{
  "targets": ["group"],
  "depths": [12],
  "kernel_size": 3,
  "stem": "single",
  "warmup_steps": 910
}
Rows from block 5, named by matrix and row number. Rows with one number belong to one channel. Each number is 128 + 32 x the weight over its row's rms, rounded and kept within 0 to 255. All counts start at 0. After the name is the row's rms in percent of the matrix's.
# filt: filter width-3 conv (model.blocks.5.filt.weight, 256x256x3), inputs 48-71, a 3 kernel for each
# gate: gate width-3 conv (model.blocks.5.gate.weight, 256x256x3), inputs 48-71, a 3 kernel for each
# out: residual pointwise conv (model.blocks.5.out.weight, 256x256x1, transposed), outputs 128-191
filt.1 102 [109 113 137  73 114 158  70 115  62 128 137  90 138 109  86 156 169  99 102 103 167  93 143 127 170 150 148 110 162 145 116 126 127 135 156 136 108  33  48 112 157 159 115 118 118 188 126 110  56  95 168 164 162 134 148 117 120 203 143 149 113  95 142 107 141 102 169 151 160 103 147 184]
filt.2 101 [153 103  76 125 103 122  94 119 124 156 131 110 108  66 107  70  82 146 109 159 170 113 162 133 104  94 148 114 128 155  62  98  84 161 154 113 125 107  99 145 162 152 113 121 138  68  98  88  97  99 105 143 127 160 107 110 112 124 120 169  68 121  96 126 154 134  85  92 121  98 187 113]
filt.3 096 [ 68  51 143 153 110 172 106 129 129 152 124 117 115 121  86 137  99 106 126 164 153 105 131 148 128 109  61 172 173 174 111 137 132 115 157 125 183 181 162 148 135 114 134 108 111 159 176 182 117 118  62 128 105 131 179 153 154  97 127 106 137 114 134  89  83 163  75  92 113 146  89  92]
filt.4 104 [111 155 121 143 157 199  95 118 118  92 132 130 106  89 108 158 118  98 128 136 119  99 153 162 101 145 132 118 122  58  84 192 164 139 128 133 101 188 181 110  88 113  72  99 100 137 104 112 174 144  72 153 116 105 127 112 109 127 151 134 115  94 136 105  87 121 150 144 184 208 124 134]
filt.5 101 [122 123 137 153 133 177 125 140 115 123  78 112 139 155 176 113  16 160 128 110  75 125  98 140  44 114 108 148 134 125 139  60  70 147 143 146 137 105 159 135  91 132 164 173 157 134  76 146 118 134 169 148 154 183  89 122 153 106 162 152 140 174 151 151 169 195 107 172 127 130 143 168]
filt.6 095 [149 178 182 118 122 143 123 101 114  86 149 186  80 161 152  86 158 138 125 116 145 209 177 168 126 144 136 154  92  78 131 108  93 138 161 172 119 160 108 134 100 127 114 131 110 146 125  72 120 118  70 175 147 107 145 121 130 106 163 121  62  70 140  91  78  73 126 136  61 181  83  91]
filt.7 099 [119 154 149  84  77  96 169 125 123  67  64 147 113 106 169  95 109 115  93 139 119 116  97 122 139  86 126 103  80  89 115 167  68  93 121 122  92 115 176  93 114 167 121 103 116  95 106 130 142 120 138 101 160 101 114  95  82  69  41  83  76 108 104 134 107 125  54  37  56 153  61  49]
filt.8 101 [123 131 121 113  91  60 109 144 145  57 107 126 116  62 181  58 111 113 114 144 166 111  80  99  79  71  76 181 134 143 146 126 175  99  31 137 107  70  94  97 126 142 109  98 105 117 143 108 117 147 120 125 126 146 134 124 118 105 194 146 110 138 122  80 100 124 106 151 150 153 122  53]
filt.9 099 [149  94 133  63 121  79 102 120 106 184 156 134 113 130 158  82 155 105 107 132 118 125 126  93 118 189 122  78  82  72 121 108 131 123 128 100 148 109 124 145 148  90 120  70  83 139 145 131 104 159 124 141 135  74  83 123 148  82 137  94 167 144  98 126 138 118  98 127 148  77 110 125]
filt.10 095 [140 109 123 119 103 168 155 152  99 163 151 123 135 192 133 117 143 148 134 123 120 170 160 145 108 128 138 156 180 205 138 216  83 129 132 148 193 144 167 134 118 170 176 124  76 109 147  93 184 131  84 146 121 137 100 105 131 145 148 116 127 172 174  79 127 159  97 103 186  87 122  70]
filt.11 098 [136 122 128 106 130  44 157 108 106 188 168 179 104 138 141 118 137 113 108 124 110 163 113 138 131 135  84 103 103 162 134 174  95 130 124  92 134 141 162 172 133 140 106 102  87 117  98 120 125 152 187 181 124 138 163 134 121  85 143 180 172 123 180 190 174 206 149 154 128 132 203 168]
filt.12 102 [103 100 136 151 146 152 151 126 128 144 111 152 146 129 184 150 160 194 186 160 158 133 114 155 146  82 122 158  95 124 105 106 138 168 154 127 115 102 145 102 116 124 143  88  96 110 120  69 146 122  91 144  83  96 141 116  83 123  98  64  99 103 114 123 148 156 151  95  89 152 106 115]
filt.13 102 [ 68 102 151 136 132 133 123 116 141 127 125 153  86 111  93 111 119  96 127 136 143  88 108 139 168 164 156 161 119 107 106  93 136 115 106 131 144 126 144 124 110 131 109 126 168 130  77  92 130 105  69 146 186 130  72 136 124  96 138 131 116  96 108 131 137 109 129 128 110 162 191 127]
filt.14 101 [125 118 126 129 107 120 159 137  87  94 132  82  96 114  70  51 182 118 110 118 140 112 115  82 122 101 151 186  92  66 129  66  90 155 115  96  71 107 104 129  96 111  57  64  91 210 123  80  89 108 145 156 146 192 118 132 129 105  84 131  67  79 137 139 131 144 159  79 103 118 167 180]
filt.15 104 [ 98  93 123 152  88 111 115  99 123  83  64 112  56  62  88  61  91  94 111 109  71 163 122  99 157 123  73  84 102  63 130 135 130 141  84 111 129 127  90 175 159 114  59 105 100 134 155 150 116 140 107 137 137 103 147 150 156 149 142  75 185 168 132 118  76  65 154  88 124 151 162 180]
filt.16 098 [127 154 131 152 157 144 186 128 131 162 166 137 176 147 125 156 131 209 117 124 121 115 127  99 182 156 148 109  64  78 144 147 140 125 138 110 172  93 178  97 115 186 179 133 177 116 177 167 145 119 133  56 104 129 120 129 144 180 105 102 192 145 173  95 163 166 188  88  95  60 149 177]
filt.17 100 [167 190 146  84  49 118  91  93  62 120 118  83 154 129 156  78  47 122  93 124 115 179 165 160 188 138 119 111 150 169 143 154 158  90 103 124 119  93 102 118 123 124  92 137 134  50 146 111 139 163 189 104 122 105 121 132 112 166 114 165 166 112 146  75  86 149 186 162 177 144 165 120]
filt.18 096 [157 151 162 118 153 153 142 125 158 159  98  81 146 136 125  42 118 135 113 147 154 144 147 108 128  79 111 126 173 101 124 112 112 124 153 130  94  74 118 152 151 188 122  93  88 139 173 133 150 114 136  87 152 117 136 133 103 133 125 140  71 121 115 170 164 126 180 173  94 122 192 116]
filt.19 103 [181 124  82 118 135 133  81  97 157 116  81  81 136 120 132 155 155 137 149  89  96 116 153 104 129 102 143  84 104  90 147  97 208  80  92 126  82 143 129 173 118 158 138 152  88  71  93  85 150 107 165 116 119  91 139 143 144 123 105  68 117  50 105 177 134 105 138  21  52 120  79 154]
filt.20 101 [165 155 133  93 122  76 131  81 124 232 181 199  46  74  72 139 110 155 119 125 145 183 116 127  84 152 171 173 103 124 117 143 110 145 203 118 121 138 154 149 127 110 176 146 179 208 150 115 104 141 117 106 133 161 134 128 118 111 146 147 142  98  98 103  45 131 107  97 120 126 107 117]
filt.21 096 [ 93 113 108 106  82  60 106 112 149 116 165 120 112 155  85  95  79  56 120 157  96 126 106 115 120 152 123 133 148 218  82 121 108  93 148 139  85 152 115  93 113 123 170 139  81  88 144 116 124 132 156 161  97 125 156 112 125 102 146 151 112 116 122 122 150 142 109 136 115 142 170  91]
filt.22 095 [140  99  96 211 155 154 140 165 161 162  92  99 130  85 114  93 108 119 137 194 143 156 106 129  94 152 132 117  85 100  77 122 182 128 111 126  94 137 199 138 168 115 137  91 144 200 169 113 120 151 187 163 143 161 100 105 102 147 133 148 152 125 131 197 118 118 158 151 144 121 115  81]
filt.23 098 [104 145 143 148 100  65 100 139 144  85 114 149 137 120 121 117 165 140 114 135 139 161 126 137 146 160  91 171 141 134 146 171 125 122 136 126 124 123 131  74 128 150 112 128 146 151 109 165 159 111 121 200 111 149 118 145 149 116  99 113 114 120 193 154 149 153 153 124 159 132  92  91]
filt.24 101 [114 129 113 165 133  77 127  83 107  93 113 131 125 134 172 198 214 162 136 113 126 132 193 110 109  83  92 124 130 115 136 115 186  91  88 121  98 105  88 192 174 188  81 126 124 145 125 132 128 114 128 120 149 127 139 160 145 137  95  67  64 127 165 125  84  61 125  83 115 138 126  91]
filt.25 105 [ 89 113 165  97 164 160 150 136 173 158 144 153  56  69 128 106 131 153 119 147  80 157 124 164 130 155  72 162 129 165 122  88 106  78 130 156 141  87  86 126 112 113 139  92 118  70 100 159 155 132 190 140 153 133 114  98  98 180 145 166  98  96  71 114  69  83 119 122 100 134  74 125]
filt.26 101 [151  99 118 148 120 132 167 161 128 151 126 126 155  98 165 192 167 182 173 146 138 140 175 122  91 137 156 145 137 157 100 140  92 117  75 157 148  99  85 161 135 162 139 156 125 140  98 131  58 106  98  95  88 123 161 156 136  74  67 146 103 107 128  71  99 160  83  67  99  74 149 118]
filt.27 105 [127 127 145  82 144  70 111 142 167  83  87 164 154 137 146 134 130  83 157 154 123 132 101 154 127 117  72 151 173 143 148 100  73 139 104 122 189 209 127 172 167  99 161 142 126 176 147 119 113 165 129  69  86 134 121 141 117 139  96 139 177 132 121 144  85 141  79 104 163  96 136 171]
filt.28 094 [165 146 115 112 122 120 148 102 119 113 177 112 156 126 139 158  71  92  95 153 202  94 126 113 143 115 100 129 140 188 164  95 146 125 155 179  68 158  97 204 152 140 121 115 100 143 160 214 129 164 180  80 158 115  98 138 113  91 155 156 141 167 167 119 151 129  90 137  44 143 141 119]
filt.29 106 [114 109 101  84 149 138 151 125 162 115 126 146  83 111 143 129 146  63 118 146 135 186  94  80 126 198  96 131 165  94 116  76  89  91 109 138 144 118 130 131 149 142  63  91 108 129 160 147 133 162 129 135 142 103 129 136 148 155 134 119 138 147 158 101 111 112 185 141 153 132 101  69]
filt.30 102 [ 91 111  95 110 114 122 126 126 139 176 115 107 159 129 167  90 183 173  94 132 145 119 161  98 126 134 116 134 115 116 157 184 132 118 147  99 146 108 116 126 190 122 109 148 163 131 165 177 112 166 115  66 150  95 102 138 151 157 120 114 129  91 159 123  94 135 134 142 137 116  87 175]
filt.31 107 [103  66 110 101 116 106  68 145 130 167 136 159  92  92 141 111 166 186 131  88  60 142 138  89 105 116 196  79 113  92  98 137  73  88 130 186  84 136 145 140 121 128  80 136 145 143 162 141  93 115  91 123 196 151 111  97 120  82 130 127 118 138 111  79 110 185 141 138 201 132 116 154]
filt.32 099 [140  85 130 128 167 155  93  98  91 169 101 115 129 133 131 114 164 161 137 114 128 126 119 116 124 191 140 139 145 180 160 156 215 125 121 179  99 116 132 131  86  99 116 100  98 130  91  93 124 182  98 194 197 137  92 126 109 192 178 190 100  76 117 173 145 187 219 186 204 168 158 116]
gate.1 094 [ 74 110  55 100  75  52 110  90 130 133 138 146 127  98  68  99  86 102 138 123 142 116 151 188 182  84  77 127  96 165 134 170 129 154 139  87 147  74 145 165 135 114 146 131 136 121 163 119  38 103 143 100 137 185 130  90 118 133 108 137 108 120 193 186 162 130 109 117 101  47 135 150]
gate.2 101 [107 111 109  98 113  82 113 128 161 126 121 181 162 139 136  33  89 102 179 135 146 118 139 138 126 201 166 140 171 138 116 122 120 169 124 143 111 141 151 102 101  83 131 147  60 128  63  55 145  86 106 119 114 101  91 107  88 123 156 179 121 153 158 129 100 144 116 122  97 163 200 150]
gate.3 100 [133  96 123 107  80 117 133 108 171 116 149 181 110 137 106 142  64 175 148 112  85 158  86 111 141  99 134  72 193 144 136 118 184 124 108 113 104 125 161 170 165 152  85 166 153 155 144 205 141 162 129 139 129 149 165 126  94 117 111 131 157 158  91 127 183  92 106 109  78 116 154 118]
gate.4 107 [105  90  98 123 106 128 189 138 156  75  88 159  83 103 124 110  78 122  79 106 110 173 139 125 105 100 129  72  63 133 135  76 133 137 115 116 179 128  95 123  61 168 103 104 128  79 109 161 123  50  85  95 126 127 154 177 166  81 126 139 202 162 185 131 134 150 155 100 202 106 121  65]
gate.5 102 [108 126 122 166 150  94 143 158 161 115 125 150  88 133 131  99  99  65 149 129 155 170 168 135 148 122 137 139  95 146 175 173 161 175 124 153 121 140 148 111  96  86 129  71 106 145 158 107 125  83  88 131 132 113 154 125 100  61 150 174  79 134 145 111 129 115 157 128 113 116  69 139]
gate.6 101 [111  98 140 113 108 106 109  85  92 158 120 158 154 147 152 121 109  45 139 131  86 130 111 171 164 118 127 154  97 132 155 146 126 164 149 170 187 186 162 116  97 111 108 143 133 179 138  63 126 132 130 168 130  92  83  89 116 135 101  89 132 138  85 115 120 131 166 154 124 178 186 193]
gate.7 101 [163 163 147 160 148 129 113 131 112  95 147 229 107 157 108 101 142 152  95 115 149 158 126 152  84 126 104 137 149 115 177 168 110 154 190 151 188 158 209 190 134 100  75 125 127 184 168 179 110  97 103 130 158 135 112  98  89 171 170 155  93 149 166 132 171 199 143 184 150  99 103  84]
gate.8 099 [157 188 175 112 135 159 176 157 114 149 142 169 152 107 127 142 107 136 110 171 104 151 151 151 124 120 163 161 150 120 125 126  62 117 109 148 105  74 107 105 162 143 167 120 142 114 193 124 114 176 115 145 137 174 169 132 116 139 148 157 115 160 214 158 115  97 140 107  82  82 166 140]
gate.9 098 [116 115 158 155 177 200 164 119 112 144 120 141 174 169  75 154 155 160  70 105  84 143  90 168 145 120  96 100  95 126 131 142 148 102 158 158 179 142  96 193 125 143 130 154  77 160  74  87 109 139  94 125 158 121 119 137 126 174 154 102 110 159 144 120 151 117 112 120 140 169 122 140]
gate.10 107 [145 115 130 124 132 162 127 175 130 119 179 106 156  93 107 137 152 159 125 117 100 169 166 117 126 136 146 137 149 149 124 122 121 143 181 139 141 138  98 128 129 122 169 141 148 110 173 140 154 149 108  90 105 117 100  86 132 140  75 141 152 123 119 106 117 122 169 108  90  95  23 109]
gate.11 099 [138 121 104 118 125 106 108 132 113 147 138 159  67  82 113  70  96  84 151 142 144  84 124 122 127 130 122 142 142 187 137 110 129 121 137 101 174 116 138 133 133  93 134 142 100 191 123 134  98 165 186 176 106 136 141 135 103  68  63 145 128 122 145 142  92 139 174 111 160 128 142 146]
gate.12 101 [ 96 113  89 126 145 172 102 113  97 131 156 108 133 113  81 179 206 187  71 109  65  87 159 114 179  96 179 100 144 124 162 133 116 111 132 111 117 129 137 115 103 165  65 112 124 177 114 109 159 200 107 120 121  97 168 155 131  88 106 113 180  96 139 117  90  81  86 114 156  82 154 119]
gate.13 102 [ 88 135 101 110 134 107  87  66 102 135 141 131 150 178 147  93 137  96  95 104  96 154 203 184 145  62 160 132 138 183 118 112 171 112 104  86  74 159  69 137 143 156  91 141  78  99 109 149 119 167 201 137 118 141 189 145 148 112  85 164 135  79  64 163 130 141 180 138 184 183  88 103]
gate.14 100 [ 65 147 114 152 148 169 141 114 123 125 123 131 175 179 163 106 151  76 207 121 187 174 147 115 206 139 105 177 144 157 128  94 108 114 112 168 135 111 121 156 107 115 113 178 161 119 152  94 100 100 156 156 165 163 132 116 160 112 135 108 182 164 188 113 123  66 174 122 172 156  79 133]
gate.15 100 [152 117 150 113  90 103  94 108 105 140 186 150 138 149 168 119 130 100 134 130 153 132 111  58  92 143 154 101 140 159 154 165 165 152 115 165 165 174 200 144 151 136 105 121 140 130 147 149 142 152 161  82 104  89 159 138 145 147 170 169 134 145 170 139 172 165 146 143 146 148 148 155]
gate.16 101 [136 165 169 126 198 127  96 150 161 142 181 213  82 109 117  56 142 113 132 133 144  87  84  90 127 127 195 112 116 128 135  90 127 157 134  94 119 111  85 139 141 182 134 142 134 130 103  83 132 163 127 168 118  97 105 136 104  69  91 117 167 177 134 106 110 107 185 143 139 190 114  91]
gate.17 098 [110 103 165 144 153 158 166 171 116 190 129 147 115 167 197  97 143 148 168 176 109 117 110 140 207 120 194 180 145  97 134 147 114 156 132 144  71 128 141 132 145 149 136 160 217 121 121 136 149 152 171 145 116 174 112  88 146 176 119 119 109 145 191 135 157 108 128  89 162 158 174 149]
gate.18 097 [169 144  69 127 120 120 146 107 109 118 139 171  74  80 134 126 169 159  93  94  67 105 108 117 152 159 140 159 199 145 125 142 136 101 106 139 146  62 148 146 169 142 118 102 104 143 176 169 107 116 143  82  70 163  58  84  77 132 150 136 100 170 150 130  89 142 111 110 132  92  90 140]
gate.19 104 [135 136 111 135 101 144  95 199 153 165 140 111 153 130  81 156  90 119  87 108 123 131 182 122  72 113  99 139 164 152 156 149 103 160 121  86 210 116 146 112 131  86 155 135 157 127 105  76 128  64 146 110 136 163 123 120 147 109 142 187 166 153 126 160 164 152 130 136 125 126  98 187]
gate.20 096 [118 116 119 130 122 123 140 121 122 109 149  82  67 105  78 121  84  85 160 135 117 108 120 126  97  83  81  73  64  99 134 144 150 132 100 135 132 118 108  98 167 162  78 130  28 174 203 210 102  92  67 145 133 151 118 112 137 137 142 118 102  98 155 124 124  97 103 191 131 172 154 131]
gate.21 098 [124 111 120 143 139 118 138 109 123 176  87 124 100 111 135 148 149 179  98 104 132  98 131 128 165 171 144 105  68  47 136 127 100 132 107 118  83 137 119 144 139 129 113  90 137 140 136  72  70 141 134 110  76  98 132 141 147 124 126  86  94  76 109 110 136 176 139 103  92 100  94 126]
gate.22 094 [133 154 164 118  82  98 170 108 102  85 140 128 123 133 148 150 132 153 107 117  70  86 100 127 145 141 110 121  81 118  78 120 155 113 112 159 105 161  91 110 110 141 132 161 114 136 140 172  93  88 115 142 126 119 113 108  98  73 106 116  95  93  95 105 117 101 105 127 154 120  83 132]
gate.23 090 [ 77 109 134  96 137 142 155 109 130  90 122 122 170 123 191 109 134 147  64 143 147 132 113 182 113 126 166 228 149 186 124  73  89 109 140 141 172 110 150 125 134 128 105 181 132  93 144 163 108  97  85 171 183 143 123 111 102 107 126 136 131 167 176 158 149 116  92 134 124 138 190 134]
gate.24 098 [146 123 157  78 122 158  95  94  46 147 114 135 154 213 142 138 150 102 101  95 105 175 138  80 132 161  96 110 132  91 163 161  67 145 133 137 135 139 163 135 165  88  94 138 141 150 131 115 124 152  99 118 144 144 144 163 103  95 101  64 176 174 100 174 117  84 158 121 112 147 187 129]
gate.25 103 [126  80 147  94  92 116 127 138  94 134 137 162 144  97 153 137 133 123 133  89 149  81  83 103 139 141 138  78 147 118 148  35 166 116 118 115 124  98  53 174 131 154 186 179 134 134 125 140  81  99 162  59 106 145  99 120 144 118 109 148 135 150 104 110  52 122  89  87 157 103 139 153]
gate.26 103 [155 159 131 176 160 147 139 151 120 140 129 153  83 151 150  94 122 104 136 117 122 116 131 116  92  82 170 154 122 131 138  95 114 152 147 218 212 152 151 162 143 114 162 152 125 155 157  85 186 119 145 127 112 147 122 110 120  63 102  77 181 141 143 187 132 166 186 144 192 186 111 147]
gate.27 101 [118 109  95 138 124 174 144 137 118 124 126  62 110 112 127 160 136  87 128 114 123 129 148 144 166 150 162 106 100 156 157 112 165 141  92 148 138 149 106  72  61  59 107 168  56 135 157  87 183 138 198 117 103 172 121 132  91 127 136  98  95 132 107 159 113 143 120 134 160 204 191 163]
gate.28 095 [175 153 166  84  86  83  88  59 119 157 181 201 167  95 144 119  75 168  81  22  99  87  93 114  89 158  53 138 173 174 127  72 131 123 103  94 127 140 139 105 128 105 126  94 136 119 102 112 125 100  91 135 140 100 110 111 164  86  98 104 158 182 124  79 115 147  98  58 116 121  36  60]
gate.29 101 [ 41 106 117 147 177 138 129  96 129 118 118  78 132  95 142 138 101 113  85 107 116 131 136  84  99  83 156 129 118 136 145 196 178 133 158 128  79 111 103  80  74 111 180 161 169 118 126 106 155 130  86 121 134 121 112 118 116 110 146  51  90  99  80 184 178 112 162 161 153  76 137  91]
gate.30 100 [189 145 145 182 110  93 135 149 140 182 175 173 127 131 142 104 123 124 137 106  88 145 116 134 167 163 172 103 129  65 163 120 123 123 153 164 155 136 144 130 126 106 125  65 101  99  71 125 116 182 173 138 160 202 200 182 108 141 135 121 111 107 109 133 161 133 121 145 112  75 148 125]
gate.31 100 [146 142 172 121 114  88  97 158 174 172 140 102 167 150  91 103  98  91 143 163 170 144 169 161 168 126 145 149 102 113 164 154 104 135 149 146 188 158 128 150  74 152 178 175 133 153  53  95 142  88  91 131 138  76  90 115 115 154 131  56 188 149  97 138 175 130 126 120 142  32 129 108]
gate.32 099 [115 101  90  88  80  89 143  81 117 120 135  63 137 177 122 146 128 113 161 151 156  94  99 160 135 125 123 141 170 144 132 119 155 167  91  90 145 196 165  96  88 134 175 142 110 108  85 104 165 100  93 174 140 147 112 143 139 111 106  87  78 128  99 128 107  95 195 182 191  49 102 109]
out.1 100 [155 126 154 146 132 143  96 146 198 109 161 101 196 117 133 127  91 101 175 146  91 136 121  49  73  89 122  87  93 147 128  88 152  92 120  91 149 123 137  99 110 198 136 117 116 126 162 111  83 184 123 158 155  98  89 134 154  88 137 137  90 149 125 130]
out.2 102 [106 181 119 149 150 210 130 118 191 149 196 130 125 109  86 156 114 125  94 172 122  69 151 145 139 109 158 109 174 167 154 152 158 150 109 105 133 126 133 112 168 164 152 106 119  96  81 153 135  81 178 165 117 137 113 127 128 138  93  79 144  70 122 126]
out.3 095 [108 160 156 115 165 162 126 102 117 152 104 174 121  84 181 142 147 134 137 157  91 134 115 125  98 166 163 181 103 141  50 154 156 189 126 107 126 131 102 132 127 138 118 131  90 155  86  62 104 109  81 110 165 117 116  73 105 137 189 101 117  86 115 188]
out.4 102 [ 85 107 142 105  74 108 137  96 134 144 106  68 146 113 108  58 183 108 174 129 128 128  84 145 146 178 148 150  65 155 204 124 201 103  69 137 129  89 108 139 146 133  96 174 154 106  76 146 142 108 201 117  73 119 178 159 135 111 120  92 132 183 122  91]
out.5 104 [138 127 149  62 172 138  94 105 135 125 126  71  87  95 105 112  72 111 128 163 137 168 152 146 175 168 117 155  99 140  95 130 113 102  91 140  88 111 120 124 151  88  69 134 150 119  93  78  85  98  87 172 174 102 139 109 144 150 177  84 123 155  81  98]
out.6 098 [163 100 143 189 139 172  79 140 148 161 158 153 172 153 203 127 152  90 146 121 116 120 101 111 132 154 146 146 120 186  42  94 140 105 109 155 186 131 178 109 125 120 129 167 126 131 100 159 143 135 198 131 166 158 142 103 173 118 134 163  87 128 138 113]
out.7 110 [100 124 139 141 131  73  82 170 137  86 110 162  97  96 118 159 107 166 116 157 126 141 195 117 106 184 138  99 135 137 142 153 203 168 209  79 170 109 109 137 126 138 186 104 127  91 126 152 118 103 186 116 116 122 148 222 142 134 154 125  84 127 106 123]
out.8 103 [ 70  82 107  80 117  65  77 142 136 126 129  58 115 140 117 118  96 181 107  66 128  58 121 121 102 136 156 122 131 124 114 113 102  53 137 132 156  89  93 126 113 101 126 146  94 120 150 107 157 116 102 115 128  86 200  95 147 170  91 141  95  59 123 140]
out.9 091 [119 149 111 131 109 119 132 175 106 100 111 116 108  49 154 124  74 127 109 100 149  73 146 134 112 103 125 135 155 147 155  84 141 213 136 139  84 137 150 127 138 135 156 141  94 147  87 167 144 123 146 139 137 179 135 114 139 100 114 146  82 141  88 115]
out.10 104 [163  94  91 136  96 114 125 109 120 112 142 157 129 141 108 124  81 133 115 123 104 108 124 133 216 134 188  72 166 151 133  86 119 161 131 108 128 149 158 128 114 159 134 140 133  96  88 127 131 131 128 137 128 186 105 154 103 121 116 113 118 169 166 123]
out.11 101 [158  89 125 157 125  71  91  79  84 132 164  78  95 162 148 184 122  95  79 117 152 141 145 101 125 142 158 142  71 106  65 141 119 118 150 104 155  71 137  98 191  83 109 153 136 113  98 148 160 112 164 124 143 122 137 110 111 172 129  57 122 124 149 144]
out.12 098 [103 145 132 149 144 202 140  67 134 109  90 186 157 157 133 195 163  89 147 160 143 110  81 150 194 157 141 140  94  84 109 105 165 171 112 145 142 145 118 104  77 177  59 121 164 141 111 136 119 131 205  98  89 121 115  88 150 166 178 144 152 108 162 135]
out.13 101 [133 173 146 115 127 163 173 121 155 118 187 178 129  91 147 145 118  31 190 153  72 127 149  70 146 145  89  87 149  93 128 215 150 112 181 129 108 120 103 178 107 121  93  98 146 158 104 152  99 143 121 142 144 145 123 131 145 142 110 153 162 112 120 125]
out.14 103 [125 105 150 146 163 196 117 165 114 165 126 153 150 138 136 110  89  84 134 130 148 161 153 100 139 146  96 189  93 114 126 118 150 116 147  89 119 136 138 152 135 123 136 117  73 158 119 106 155 107 151 109 124 134  55 111 154  24 177 101 122 140 134 145]
out.15 100 [118  76 117 158 129  92  97 110 112 109 110  84 178 113 132 153 124 147 135 133 175 178 130 135 122 149 103  72 126 113  82 139 146 157  96 104 169 133 161 143 135 158 166  91 152 116 102 159 158 168  96 137 120 156 131 125 140 117 157 155  92 205  58 201]
out.16 108 [140 142 107 129 155 157 133 163 146 113 123 128 107  97 163 141 111  97 140 169 144 118 134 176 106  90 168 139 164  87 204 206 130 139 200 125 171 120  69 112 164  96 143 142 164  74 110 121 183 169 150  81 110 110 147 122 134 116 163 118 128 110 167 108]
out.17 099 [112 133 110 109  82 162 110 101 140 118 149 183 165 128 117  69 165 203 149  86 136 143 116  97 130 135  62 183 217 108 154 115 148 172  94 114 133 142  58 167  87 176 153 172 173 117 113 121 107 161  89  88 133 124 164 118  86 187  86 170 101 166 101 109]
out.18 102 [102 102  91 113 132 123  50 119  86  75 139 121 116 183 141 172 124  85  72  93 129 102 120 152 170 164 192  56 113 137 136 147 200 142  90 115 157 100 112 123 123 127 157 142 131 130 140 139 125  79  98 119  97 141 154  90 130 151 130 139 143 110 171 164]
out.19 098 [109  98  87 141 148  54 121 167 146  88 165 127 115 125 114 150 138 150 122 126 138 138 193  98 149 181  98  89 173 182 126 117 161 151 127  91 130 126 154 138  72 173  98  54  96 106 110 173 129 156  78 127 130  77 122  99  60 120 108 164 101 179  87 133]
out.20 096 [144 150 146 154 125 100 160 167 186 111 173  83 125 118  70 127 147 123 138 127 160 156  91  70 129 146  97 143  92 194 197 112 138 127 171 148 146 167 115  78 169  98  83 147 134 175  79 107 150 134 153 150 152 156 111 150 151 167 103 125 105 167 135 117]
out.21 095 [138  99 140 144 144 151 125  96 156 149 121 155 162 157 121  87 131 179  86 119 135 128 129 211 117  75  97 137 164 119  41 157 117 154 154 149 151 149  76  70 174 159 151 120 166 129 125 134 178  99 210 126 142 137 193 105 142 141 144 133 157 109 134 129]
out.22 095 [153 143 151 144 128 132 106 174  93 120 116 105 110  84 135 152 141 119 167 120 170 162 188  76 168 148 129 139  89 154 157 179 187 154 119 124 130 148 131 106 178 145 146 134 138 131 158 121  75 177 148 124 180 161 104 110 170 147 136  68  68  92 113 115]
out.23 097 [ 71 125  60 150 121 110 199 167 137  54  74 128 104 138 133 134 124 142 136 147 158  90  89 156  79 126  85 118 170 134 171  90 117 123 188 187 103  80 175 119 157 126 145  53  62 161 125 125 140 104 143 128 103 153 123 147 150 118 128 135 141 131 165 145]
out.24 094 [171 104 126 126  84 138 159 146 151 116 154 151  91 181 134 113 170 143  93 111  91 120  62 134 119 104 106 162 134 159 111 112 134 103  96 136 143  91 130 136 131 146 128  73 144 139 124 178 136 118 145 126 154 104 139 154 168 139 147 118 167 118 151 166]
out.25 103 [186 154 133  97  74 125  73  88 153 151 119 120 179  93 157 169 152 135 132 160 134 159  76 124 138 153 124  82 121 186 117 121 119 112 153 127 118  83 119 132 111 148 125 149 152 136 130 115 109 105 152 131 142  99 159 146  83 120 186 137 199 179 123  70]
out.26 099 [156 117 167 134 188 129 164 137 110 104 138 173 165 100  87 177 148 100 100 101 102 135 135 145 120 149  67 152  95 140 158 137 164 158  83 159 111 134  84 102 128 156 189 167 174 190 125 104 166 130  82 140 173 219 120 148 120 106  98 118 152 158 179 181]
out.27 098 [ 98 132 101  99 129 148 101  89  99  96 161 181 145 116 180 209 126 169 168 153 108 134 126 154 175 171 124 144 111 145 152 174  84 106 140 122 154 119 129 101 130 165 125 112 148  97 117 144 139 170 146 105  69 136  73 126 161 175 169 146 102 108 127 130]
out.28 093 [139 120 132 188  91 121 118 111 129  71  95 123 206 212 127 123  79 123 144 153 150 150 124 143  47  81 112  95 147 144  92 100 130 136 158 139 111 165 144 117 128 175 113 153 130 177 113 169 132  93 107 146  92 166 131 113 112 137 136 132 178 164 112  97]
out.29 104 [131 139 140 132  55 126 128 114 157 163  76  85 164 131 114 165 161 146 180  98 202 122 219 132  87 126 137 108 165 100 109  89 122 154  98 184 130 145 166 115 152  73 140  56 190 152 178 118 134 125 144 150 169 168 122 140 175 145 152 184 127 159 170 139]
out.30 104 [154 162 184 107 107 136  92 156 181  88  45 173 152 124 143 122  67 132  56 147 148 132  97 153 140 137 156 165 137 110 114 127 143 155 141 138  71  91 152 159 151 116  84 155 157 119  66 131 132 110  99 141 124 158 107  88 125  97  80 106 112 182 113 115]
out.31 098 [ 76 130 147 105 198 123 192 139 156 177  91 118  79 147 186 139 127 107 140 116 126 158 137  68 145 168 149 165 174 105 126 138  88 121  65 146 131 117 139 115 106 154 142 117 101 160 140 156 170  81 142 173 116 181 105 160 125 109 126 161 165 159 101 160]
out.32 105 [174  99  78 159 135 101 112 122  95 131  70 116 134 111 104 156 132  95 178  96 156 138  54 147 102 131 208 190 132  94 140  80  64  69 107 106 120 133 138 148 128 114 166 137  82 127 117 138 158 114 106 106 117 115 141 151  97 157 157 189 143 148 136 161]